Rows from block 10 of a small audio frame classifier, named by matrix and row number. Rows with one number belong to one neuron. Each number is 500 + 25 x the weight over its row's rms, rounded and kept within 0 to 999. All counts start at 0. Numbers have three digits each.
After each neuron's rows are labels from the 100 clips, of 14976, where the neuron reaches its largest size: "peak on" is the class under the peak; "strongest on" is what is common among them. Only what is clearly more common there than usual is listed. The data: strings of digits, spoken by a formant synthesiser in many voices. In brackets: how many of the 100.
# gate: MLP gate (model.blocks.10.mlp.gate.weight, 768x384), inputs 48-95
# fc1: MLP up (model.blocks.10.mlp.fc1.weight, 768x384), inputs 48-95
# fc2: MLP down (model.blocks.10.mlp.fc2.weight, 384x768, transposed), outputs 48-95

gate.542:499484471536494525501501495486472508472504481543491490488480512504536459492475528515444527496478498474525472523482467501458513499484472434499504
fc1.542:534508494527510531496476530481479521489517488497526518451504462608504502511489512506507517522492522513496509517493527421487484504500498487496515
fc2.542:488509515498473493476503474497475525438469522513574523470485467517535506492498523483494513461464519506515440503474519452507479538491484480509503
peak on: /aɪ/ (98)
strongest on: "five" (98); reverberation (66); last digit: five (52); first digit: five (51)

gate.380:468541570521494510459481487488491513509514515512485476528493515546486494518495525509502532524491522468497531509454493499512516499507493522507508
fc1.380:494487546485505508466509503499506493496490508477480529541522515511473481453486514502557509539507486467529479511494516503506528506487510488498512
fc2.380:498507486513503496447489501523419495524491520522491525483492495496460511506505478508551486502492507508525421516522444495503497513501499484517521
peak on: /ɪ/ (55); /ɔ/ (27)
strongest on: reverberation (77); "zero" (63); last digit: zero (46); last digit: four (31)

gate.342:505474536515530507548526542502519501532507482491485510518509512501506480535484493522491493502507498514547547515470501521467493459494469528464523
fc1.342:490513537461484542515504463490513542466486469508472510485548532524496504492484480491540494470480568511468496524487491444514520524516497441476508
fc2.342:512491508516577444511462481426486474484494470484486488547515482477497523512474500529554498503469483525481495501494481529468480429486493552486477
peak on: /u/ (92)
strongest on: "two" (100); reverberation (76); last digit: two (45); first digit: two (35)

gate.237:515496496501536520459496485503504516524490511477474483479508496499482495513525531497534503468539506480495553516495532537539512463491530538526512
fc1.237:482490465532512503509510481528512511482530471480485526518479527452474528486518502484521479519512519543527496527526514510499488494510485538504490
fc2.237:500520529469498512487515513500500529503501479491509533503513476533508510475469479510518503494494507472479510486489501451510548484507532523528521
peak on: /t/ (80)
strongest on: "eight" (87); number of digits: 5 (47); first digit: eight (42); muffled (low-pass) (34)

gate.329:488505508499461525498528462516513508525522491507473490509505495510520490509518480511520539502507524471455494483468498486517517494512521486474480
fc1.329:495531526491490501522533483490487502512548482507493499527537482514537527503526523485449484460482503525460543491499527494488487475498515519502507
fc2.329:491503492495460490508501519526539536459451519502489477478485514505496461479485480508446472493524480514511470458489541507522509527479503486492464
peak on: /t/ (100)
strongest on: "two" (100); reverberation (94); last digit: two (77); first digit: two (35)

gate.157:483478531456490544544500473497495498534506471493485502505519475547512488520503478480529506497488537512489491482508511458470506513483497454513494
fc1.157:529518502468487504539472505497516527514495473475504518491518470518496507479502516524575501493507514472505503508502536530473484477518517534546480
fc2.157:509453487513494516537489479512507500531473483458456508494501505506496499509496483496541515466456473548518540460492514521476472511484499522476455
peak on: /n/ (76)
strongest on: reverberation (97); "eight" (65); number of digits: 5 (48)

gate.745:484490494500515469470472484513459487486474505510483505479488466498567480477499514491470512466499451545491483498500487501522481472501488488540555
fc1.745:485495523507497489501489523521532504484496515525545548484494510505491501521502483501420507508498490502455512509521489492493503543485501463482509
fc2.745:491466505522488516513505485480489492529512525489508489484539498499454486518508502509510525502464476491499479533521528480499492455496486526512521
peak on: /ɪ/ (98)
strongest on: "zero" (99); last digit: zero (89); first digit: zero (33)

gate.35:459535501465520474467462481505499489518483554417490535474522509499472491528507521492493500534492478518524548497486535509503520496473478516479525
fc1.35:472480531470502486510503508493514522509501540482473483493501525476448499498520499498479472536527506491513485477515460545497488515495485488474532
fc2.35:506491488514478510539514516499518481490504458524504486495475461497483420517476472494531490514531509506531540500500493523504541512535500525489512
peak on: /u/ (83)
strongest on: "two" (95); last digit: two (85); first digit: two (44)

gate.163:481514518510514486477489497505494500482492535460516503545523515488543460521482448513481536489501494472414461506500504516489480487515486533508515
fc1.163:530526462503466514492455518500507504511526490468504496521433476458494524526484534492479492505526482500555516515528488504521489496504497471498518
fc2.163:518490535485540506505504526505476532535533488472488506488452515468496484496481553497509530459493503541494518487497523464498415473494497511468504
peak on: /v/ (100)
strongest on: "seven" (100); last digit: seven (48); first digit: seven (37)

gate.32:546514491494502512517529542502505492502491501504488488491516500519481486456508531494498474527505491505507533497527547515460497530480489527489502
fc1.32:506475508470524467495475470518487501522500480518486547529506468505477489476524483489506488496491531519502519493504495432483513560528470483524470
fc2.32:494472496482458483493487509530552525448462506518508485524521559522464477491487442493510466440506548482523454469512487473500517509502478451528507
peak on: /f/ (36); /s/ (25)
strongest on: number of digits: 5 (45)

gate.10:514521460490535529497476494517491492482518528493481517535472475457534509547502499514491510474496495479520498500533497520477497511504468544478501
fc1.10:491481469501527495529503498490496497483477453545500504437518482460520486487497493512535494496499479505471469495539455503492507508500475500491486
fc2.10:496500518486495486489557508510462500524491504524542524459491483530519518500527499487479474476503464451487511493491491501508470478532513497560515
peak on: /v/ (96)
strongest on: "seven" (96); last digit: seven (92); first digit: seven (29)

gate.341:542519528516479505476550484517507494517519491495492469510542511527498439490542469506469525516483484478521524571506501461516507454492527494517505
fc1.341:505485502474515486467489492517499487504490474507503481532521553500498494499505482513522543526500462483541510539492510501516520482501509485507521
fc2.341:495520520476528474492522514502515493486519450511515469480460567541443528480522496493527513511500508499484471486486514441508452490523499529503491
peak on: /ə/ (68)
strongest on: reverberation (100); "seven" (91); last digit: seven (47); first digit: seven (38)

gate.693:498503496525505518474483507503483510510521459501514548536548531493507459491484492502491545463505510503472511521528488458507483493506514472515482
fc1.693:484518476515511487464533518504504500523500459502500416513535473516497528498527451495532495539500472513480501495503521457494501474494496496498516
fc2.693:506490501501500505491489487481507480490479499489479519543495464532516503496511496520480514495488472501497475519504520479497503518498493518494492
peak on: /oʊ/ (28); /ɔ/ (28)
strongest on: voice: child-like voice (54); last digit: four (32); last digit: zero (30); clipping (25)

gate.509:528504482490471486523501445512488505520482518474484522515583465508514501487504492493506503536492552514499479500522495535500507473496487430515488
fc1.509:485510513468502517504500514500500511524518508508498473498481496510488533517492570496451530479500501510513497485522468505497513519493491476514508
fc2.509:503502495499491512573514515503541495488486504517481513504503535510442515505501489496560512503490441497497476500484534504498516506509517510502510
peak on: /t/ (66)
strongest on: "eight" (80); last digit: eight (70)

gate.655:530474479518496520549475473514505500491514486517497563494525552500523468461523522507498529470503518484518483486506495490517498492515485536517422
fc1.655:462505476533502510510488602489525498509492482485483472510477513474513520519514495499481508519527535495496492485536493482492495492513512462498482
fc2.655:494482506497496534562488506505511499524524524492541523495486440510496514530520490495458505535500500507544488461499483490498488539515499492487500
peak on: /u/ (71)
strongest on: "two" (76); last digit: two (32)

gate.145:511487583483525501541553528492505498500519512463495484485498477501547494535476493499465497543497485496565462500509555529482503475484492534490492
fc1.145:496505487467496510484505493496483500503507544495514526504467481519506490498483452500436482471501463509552505442470483465492500522499498517465500
fc2.145:496513475514492513483519487509538501497483524524509507500512426500518498492482476495490486482489527508495469497489530514492512498483501455502504
peak on: /t/ (85)
strongest on: "two" (100); last digit: two (78); reverberation (76); first digit: two (30)

gate.173:509495473512505500548487525491493504503505478505491451538478477486526494502508450494506524535508455465441473456519468478484479487501515465508509
fc1.173:512511491487506510565448541505524498505488520514483530494526525513482505504513524501435477484500439487514488510496523515485480549521473515494510
fc2.173:485486502502458506477503501520441483497517508519460488507489505489490508497517477474507507489515457490488505484500472445514485503491497527575495
peak on: /u/ (70)
strongest on: "two" (79); last digit: two (68); first digit: two (30)

gate.676:510517452531510503461500496522518530448488509485526501513424469490491532499493494500532477530513499481520470503463480494524514498510511526523494
fc1.676:496470480514476546477503534514518513486504464463460502494474500442503472528457516497527487554493522460509472490497466492469506479520477498533521
fc2.676:489490526482494499523512561494508490508476525519512482467464499453498475506461521484553510517541483461497523499476506528493468493511534520516514
peak on: /ə/ (97)
strongest on: "seven" (99); last digit: seven (68)

gate.475:504519518503508493533470506527476502543500491486506529460500502532503491511480507499493498509503505523502461458535526496503497477507493530508517
fc1.475:509534452525492496509490474481525501495513489531489442506476466494480491518499567498509512484494462506453491522498512513513461535513493528515487
fc2.475:500516511492505508489505492512491568508497504520518512510476513481473514509491472470535536478494592499498536498511513475500516500494496501484523
peak on: /s/ (36); /z/ (31)
strongest on: last digit: zero (26)

gate.573:543510457482490514488502521497504487505515481481518507508535470500483480479542529488499504506511484477516537508503512501498472466471526525520489
fc1.573:529509494526461495486554485479488464491497482502508430512494522451478486487490489515472486478521517460500501504477482544514471487500495509481513
fc2.573:487527478491450495482513516514505514494513531459541485498446511520496527530507500465462511500513510530486483552518521521467487512521505475511479
peak on: /i/ (100)
strongest on: "three" (100); last digit: three (73); quiet level (67); first digit: three (38)

gate.682:516500478513502489492522500490514504539514495497507499502511523472473528477486485497559495514498511488492523483473456519499500472485496581508497
fc1.682:494516526458497519559451498495497497506520489503507541520477532497492471498490489495532485478493475508469505535526519496504500505499507512504499
fc2.682:500508503505508504563509502484550477493448480493485471493490536500518555513457459506520483531485486514516526489484475514506518495496508534520505
peak on: /s/ (39)
strongest on: reverberation (63); "six" (56)

gate.665:510502495476498492471497533498495508503509485501501460530526502495470491514503511504521477522499531498507469502498477512501488518512492498484504
fc1.665:512468496520510498471467530492511506497495513501495510505501517506530512499478495488516499500505441451498492528509504471493507474509489485516492
fc2.665:504480491490496510574495489503513503479485492482483486492493536503559501480496454491558483498506468520498512478491517513496492488496508469516501
peak on: /n/ (35)
strongest on: "five" (61); number of digits: 5 (48); last digit: five (25)

gate.98:520542455509510500528465488501503479487500516528496481510473518514446478499492495510520519488525463478419498535491482469515498518498466510495478
fc1.98:468499488513494515525483503482505512483524520495558525515559509473516503478487463490511494516477504484479487494430489525516492489494550529492505
fc2.98:490505466525500507537496477444507484559474497503475494514520466484536493482467517542523493512483544532545487514502515515501532509495514503510555
peak on: /u/ (100)
strongest on: "two" (100); last digit: two (72); first digit: two (40)

gate.720:498503437463496500530512495488501510503490503478548458471577511489477501485492479504561496491495489472455452507489506543487518526496483494500509
fc1.720:525503561516495494451488508513485497527510493517457494526521467494506501508482525502498499503508505514548531490480462480511473498497517442527504
fc2.720:496490510478510487445508538520483518541554540499500492497492497500520473505550535505508502491523488510501485477495503530504498494477511505488508
peak on: /f/ (47); /s/ (26)
strongest on: reverberation (68); white noise (37)

gate.160:490488504498516490558528555493508491498501445494507534528477492506490490460522491505552493535517479506473483514498491488510512494514504451470530
fc1.160:506485524461503508491489478516505518523480516504513477482567474502475505522523510512509472531493553506486530494512517507499500517498491521511484
fc2.160:511490496501508495517519522504504497473507490512513515505516496491531490475508524484514505474509538500497515509499498575507523495511487506498512
peak on: /ə/ (50)
strongest on: reverberation (75); "seven" (62); first digit: seven (26)

gate.76:477550503475510494480504501519524506508468480485497478486515530522474495506523500478464503511459473540431547539457485483523481501492511463464510
fc1.76:522511513482523509516457493493502478490505531511483492504510504553520502522446486516498530438493453469523527505483491420463473505505488501552488
fc2.76:491495494515503491480501473545507509513509506483495491482525591538440560496542489488518503479490500450489472491469526399518441461485498457486475
peak on: /oʊ/ (34); /ʌ/ (29)
strongest on: reverberation (98); last digit: one (28); last digit: nine (28); first digit: zero (27)

gate.300:522524466473494510482507493529520502525487542474524526490493534503510495505515521505491486466494552513465518508546486496481519492491480520515491
fc1.300:496493550524499505501479500513537539500500460485548434470515529473499559480475556504493470549502488499496454475523467502505532488501519450507442
fc2.300:499504508503509500519498494505442526455489488525487522484550468494469489473476504543509483482501484462498516522490506502495514504504488494485491
peak on: /f/ (32)
strongest on: "eight" (57); "six" (54); number of digits: 5 (42); first digit: eight (29)

gate.713:523498453526520464555503517500516510495509482515533530523433543461518479518486498504468504475509460500492467519519482474494512515531476484509467
fc1.713:444500532482512485505523461485492506469506526513496556504507502511498495505514464499523461495490532520502534477477523515505487540492530488494528
fc2.713:462484514482507512517514515490495466520503545512483508501482476503499501493470491493541507525520523527506487488522453515493532506505495484525511
peak on: /ɹ/ (80)
strongest on: reverberation (97); "zero" (90); last digit: zero (80); first digit: zero (36)

gate.569:454504478519482477503514548479480494462495474528486537530465509414496513486484480505486515501498487486483462503507430568520482477511495543491499
fc1.569:515481485494482484509514501500505488505514517508491498486445500458532542479511544498516487474479500499483502482460487493500512498495508494533441
fc2.569:508483477525538508449483523508506479482473519492473532517513479483532529533446501524502503492504504512497525484495495472476489557502524448520528
peak on: /f/ (100)
strongest on: "five" (100); first digit: five (79)

gate.508:507483560453463480575507446487497526510507493466487485535559487506476444482537499501531478521497552498520491504504506494533511500508496498532437
fc1.508:444530491491514505513540536510511489472492492499470530476494508506443535439462485513453502472502480504522525477514462525475530495522510520472530
fc2.508:505463505509481501491501519473513481550456521493525541516474483514512497515512493478506512468502515472504504525474477518490493505474503510533512
peak on: /f/ (37); /aɪ/ (34)
strongest on: "nine" (59); first digit: nine (26)

gate.708:505484489512510506533458473499498500497503480506503494507426578524488503494493454498499520520500476481505531513497513475518485505504509517495509
fc1.708:493508462510488488428521538504507504517494495485498488472457470491507503516495505493460503474496482514494508530510499504505492490499511542456509
fc2.708:503503504497506480466509512494555492502511529505529495503508485528490496506515511506489510513502506461484521524491524462495500501476505477488497
peak on: /n/ (59); /ɹ/ (37)
strongest on: "seven" (67); last digit: seven (46); first digit: seven (28)

gate.367:495504480517505523520484512479495520533495524485479484485499447503522483516464514501519516486504466528551535542493559474483486543487517490525508
fc1.367:496491495507486507458451508495480503510503535473526532528449483499505506516535516503440473488497486481521495475543515512478490491476502499467487
fc2.367:509509493496470501509485497524542485568473496501464507476501498522540500493508460502489502503506535509521465472505506481493462520509504487516495
peak on: /u/ (74); /t/ (26)
strongest on: "two" (100); last digit: two (95); first digit: two (49)

gate.730:498509489485513526537507531501507499480500489537492516540510523558487490526517564502540506485493502484506465496532496450493519511494511523521479
fc1.730:494510434429489492453501502502497509485497496481496529527544509492480486519555514500436493515490506492540536487502499503496503479501529457580419
fc2.730:494512505483499504523500504497520484479503498510473500502519436482529509483454446503446507525505548491475445495510538498510485498489502527506508
peak on: /ɹ/ (97)
strongest on: "zero" (100); reverberation (89); last digit: zero (65); first digit: zero (36)

gate.136:493484449502517512523527498491519505473528498501477551511472513513485472495525490502499485483483490475470476508540487501500522482506484473521497
fc1.136:513503518504515520450494466510460507543465574490523502512488519529446496511534461507456505470493507509541507500537473521487483510510494452504494
fc2.136:494502493498491493490517506531528481494521465475520512469464511476521477498518457462478511498548510495513526488491499527508560530521486523507486
peak on: /f/ (97)
strongest on: "five" (83); reverberation (69); number of digits: 5 (45); first digit: five (40)

gate.523:499503448455493514526476523514516489503507464466487566498533526464468489476560459493518505515487517511471512528528489530482505451489498494517511
fc1.523:514464490495475474510486501485509527533533498537512515504523525515478510495523524507522464487518516488458459514479490490496487538487467467535503
fc2.523:475534499496479494493523501526487513487447518478478502508479531512526507498527498447504496503521538482490486491505510510521514519528507497491545
peak on: /oʊ/ (66); /aɪ/ (33)
strongest on: "zero" (72); last digit: zero (54)

gate.200:487521534469530489519498502531511496514539481464494518476496471525522471483484496488488546512497507481554507510520525469518518484487492511456517
fc1.200:475486522451531479482528518512495503518520468512500530442511553486495487506523486500527484543518526514501529521509507525491500516511453510511472
fc2.200:495497490501485503475505490498507473519533489455554495516463495503480494493537529516525497483498411485491486519493515534460525467476505495471487
peak on: /aɪ/ (65)
strongest on: "five" (69); last digit: five (27)

gate.92:500463461478495513539478478513477518537485436463523530521529524510501501505533538508544488511516482483511512456525483509514494512511469507480503
fc1.92:515459509506502504485507485500474514484530498524493520537522535453535518479509528507476542526503525473490492496502499505481522497496472501515483
fc2.92:502479485496511497476499529496518496543477473492480504500505489509497483485484502481505488518497483510492525489463443498506532497506516495451489
peak on: /oʊ/ (44)
strongest on: "zero" (53); last digit: zero (39)

gate.507:548507451477532490484513526518458486464487476496487480486580494453489495535472508495473475485501521514511514493479488498494526431501476554523541
fc1.507:543476489469491512503486523468468513499492508507499466511511523506485518498511487497464491487502491489446507465459479451496487491498524500455522
fc2.507:495507502497526545504502458500480546527544491509440480495516494505479490447521471478514501510477518487454514491509527469495474497481501496494500
peak on: /oʊ/ (48); /ʌ/ (34)
strongest on: reverberation (85); "zero" (54); last digit: zero (48); last digit: one (32)

gate.301:498522482541498492520516541495529513492492499480493489469499536522443482469499503500470467477493584510524514605508435509517520484499507506514489
fc1.301:499520527512491501461488532478514512501482498512520433471539545497473526508468529502518514485488466505469442522546499480490530508515470483483486
fc2.301:491510479506450505458489527503520529507475509475458501483475484476546521474480467490490494481542574516487489505493483470503501512518493532461500
peak on: silence (80)
strongest on: white noise (39); pink noise (30)

gate.3:505515472504513502528486526493503511502526488472488472469488523492527497528462497505457527537487530477482512513476481511495500495507498474485501
fc1.3:501512519500494497473476488514492510493467515515503435485407524502515497530485576507491531487500481507495508532479514546515495477501502506510485
fc2.3:501522482503519517493499456512540534493496503514514514479489437520526526500496481508517479544490453447487489527535454550482528491482509493497517
peak on: /s/ (86)
strongest on: reverberation (94); "seven" (62); last digit: seven (50); last digit: six (31)

gate.320:553507479512503459506454536526515491454466508489539480473520498483502443480477481515523495528499522473491465523510532498481488495522543517456513
fc1.320:472489482460478512451501488470481509492508537561499523500478475477466486509527424500513480535483517531502467503486502522511462506497489476521486
fc2.320:479510522487500474536513524536488487511509485482529540477496515463488473500505497470474538505518514521492508466495507531522536499506505487529492
peak on: /s/ (51)
strongest on: last digit: seven (29)

gate.471:504497501496501495462505493486489491475490481498515446486476513477485493498516434504520532496502532475518494532459544503494458491512485460484453
fc1.471:480524453491510521508511494508492510511505527509508468525491499482459486502493527507544513480505537536459502535489517488503554532502527479493486
fc2.471:495506503497483502562491490473536505484510520509536494499496495492518491523482476498499487537497394495519513484483458519504524500492489531492498
peak on: /s/ (76)
strongest on: "six" (82); first digit: six (44)

gate.428:483493515503477522540520527498513523547494499480501484559557500526538521527515512491487507522520490506494470479487515458487497526503485414494500
fc1.428:479466468538506480511485513514541522497526498479544491502466512418453504525444536491492456540513509544483491535428515540485473490531527513481500
fc2.428:508516499492463497553518509497508481490459473520499506486493458507498493493506518482517552509534496516483488514481562471479501518515488479466472
peak on: /s/ (74)
strongest on: reverberation (87); "seven" (55); white noise (29); last digit: seven (28)

gate.415:475515482494499472496506537489519499464499493545499518533517522493473489497485500538512488544486470511486511525556497519506486488519485506500499
fc1.415:483479433507505485492529487518507507499517464480511521472491509416467527486499502478489465602512526507508504504480469539488519479511497515496498
fc2.415:538523486499489523460521506520499499491481500514509467487514519477519421516501477495527507491522513479513525490521537567502541446494495479501513
peak on: /aɪ/ (96)
strongest on: "nine" (89); last digit: nine (46); first digit: nine (34)

gate.533:470515579491479496470509476492493512508517549543499496522487492525492477511485503484471482525493473482505528518449541505538498484476500493507498
fc1.533:493524529528492517522532524510502509495470527501503514487475487522518511489499509514486491505500495503530472505539486513507519497517492510517512
fc2.533:493505515511460505497481497518486495470450511521498503454499466526472495502496540475478489487511495495506408501497563469492468526505498459478496
peak on: /t/ (99)
strongest on: "two" (99); last digit: two (84); first digit: two (51)

gate.322:515474518503520471479481558511507501474497565483456517501515527463532465489472522505514529521491465533545462495495474461522505509523491522441493
fc1.322:526516562484497498494510544489524468460504489528467514500528518516533461467472557489531504479493517553515461495450581502491493482489488575475473
fc2.322:460546505476498507487481492520498521547531503517522518526515486512530512507491472509502520473472485526467497511499559549474495490466486487467525
peak on: /i/ (30); /u/ (26)
strongest on: last digit: three (30); last digit: two (27)

gate.205:521496462468482506480522502495503500512508487487486557520419544503535449510496508506524524481493567500537522498479428497521505478500478538491511
fc1.205:494471496513487491499537512497514503514537549496505523475381514521530480507504482484520520453496507510522492511460490536505499475492503562544496
fc2.205:509475487505506494442508510492502509520470489517532475481508470527513498507464478505550477560501490467512477481499522546511562514490501490506517
peak on: silence (77)
strongest on: pink noise (34)

gate.62:493497514481521490469498485521542482525502474436465528487581480486479484503467546477470455493489474449520524504503506502515468503473453528536516
fc1.62:479500507459536488513491477518485509518506539512511484482521504469506500502460478491486511502494539482517464500486517515500516498489508523444491
fc2.62:519505510499504509504518520466573491442519506580502519562504441460498493484480467561472503522513501524495561485516487572499538493481496559459513
peak on: /oʊ/ (96)
strongest on: "zero" (97); first digit: zero (38); muffled (low-pass) (37); last digit: zero (30)

gate.656:507487500570472525505481491496483526538526543502504507506443448541486483549511488495472499538510469497514508491479513518501504494490533511564488
fc1.656:489516469476501480507500510523495495483519469491483499514506524523515503473428470523520477486516542499487471488514467509482517467500501527461562
fc2.656:509504520502461530485498512510529489511484508532432494488457475505472494514464526469481505537515514514513524492485551501463501507524500464526470
peak on: /i/ (64); /ɹ/ (36)
strongest on: "three" (100); last digit: three (94); first digit: three (35)

gate.517:499484496480525476477501538488516497511491572509467480496504529496545531530522522502477511506490495494525505488476486517502499520519489527500456
fc1.517:511550535537480491433500555494497489536507480497495497493468504487557505496528541511416512550508507502490481469478464478493501491501494523500501
fc2.517:528489495509539494448492493489504504469499513531507476509487493494499483470480556510523495526479505488531497431467525512523526484471495497486481
peak on: /v/ (99)
strongest on: "seven" (99); reverberation (93); last digit: seven (79); first digit: seven (35)

gate.685:531493487497468505498493502482515515514454474485483501481428536464457468459518516499528485480486501508463528545487491519508512541516492495522463
fc1.685:484466430485495505549499488500507499478500493486534525469537494443504477493547492500526474517503518500501446500525521462529532508496517518497479
fc2.685:479505497500497504496488483539458506474504472504504485495463494505539498482483471504522511518486511544500529493481509472507529514521500495536477
peak on: /i/ (97)
strongest on: "three" (99); first digit: three (54)

gate.555:491500551527481512496492506499464507531546535539483484545505536496505508546505485496488539481503520507530488492505508535509503449495453526486530
fc1.555:498508550463506494485495511510484480517482517552501488510544520454464472497485528484547488461496525502538495521486484508508505514473454469476468
fc2.555:501494510500502487486482461469509537494491459478495525494492518517490534495516441517456497503515497513492485456483526548494526479483511510512525
peak on: /z/ (47)
strongest on: "zero" (55); first digit: zero (33)

gate.169:533507512474484493514496494524489506533502511477531478489546521484498489475510496507527479459508522473490434475534476454470500462458501468523483
fc1.169:488531473504513490463466442498500484531500514483515488501491496468490506464538489501517471461515488491407448505547488508508484475487456536531497
fc2.169:517476517502512502497489503500523492514479498455454503517488537501464493520501478540523480475510483463534536489456473508482503489502511509505510
peak on: /v/ (89)
strongest on: "five" (83); number of digits: 5 (50); thin (high-pass) (34); first digit: five (32)

gate.579:498571511503469499531449516501531491464471499467504549526508445530506499462529507490479485490509497506528531492531563521512501438495551508509523
fc1.579:509485480445505511518528491493518498520504530486535508483474488485482511524539488498493512535493518449499510496499460517488470485502490510501447
fc2.579:506492492499491527458504492495516470516463549493540499488493516523490496540527527534495481475509527481505500519510512537482542515507519486484480
peak on: /ə/ (75)
strongest on: "seven" (99); reverberation (96); first digit: seven (51); number of digits: 5 (44)

gate.111:494514468510495490437490491489486497513470473493494510520524521516466509532532471494511521507492496501544514450469530530505499491502482493493499
fc1.111:501527504468485484533485505494477496543501493501515490514556500500472519492531504495496482544506516489479581469472522461502531516494488489510515
fc2.111:500493525475500493566499507511495512479535484489480503514486513465461528506523450510460489484519476495476477476506524528488477495506481516455495
peak on: /z/ (51); /ɪ/ (40)
strongest on: "zero" (95); number of digits: 5 (44); muffled (low-pass) (36)

gate.719:502506557508494522492526514503469500493480507495467504500493473518530468484461484523538500431483482512513486499538486484470483463496450465458523
fc1.719:484481509473516508501525525507511481475515478525474494515553489523511473465507504503449496477500518485521499517530527517568511492494522517510485
fc2.719:510502496474518497493464448522490513492503513509506529562512482492527520514467484508469484478418459540518479485498507519480518504494497472513502
peak on: /f/ (100)
strongest on: "five" (99); first digit: five (66); last digit: five (27)

gate.421:533481492476484503549510510487500489509508527501439489514506512465456507531484512478522460508514538505539505514520506522501482482473515517516509
fc1.421:494516529484482473563507513475509505504499491486475467512518516484510510499467544494548532478517447519483509548520533502494508476499495444539503
fc2.421:508508517500503463502522543482459543465494482518506517503487442511509516474507525497493525464493507447499508507491532495497472485476503513503507
peak on: silence (93)
strongest on: reverberation (100)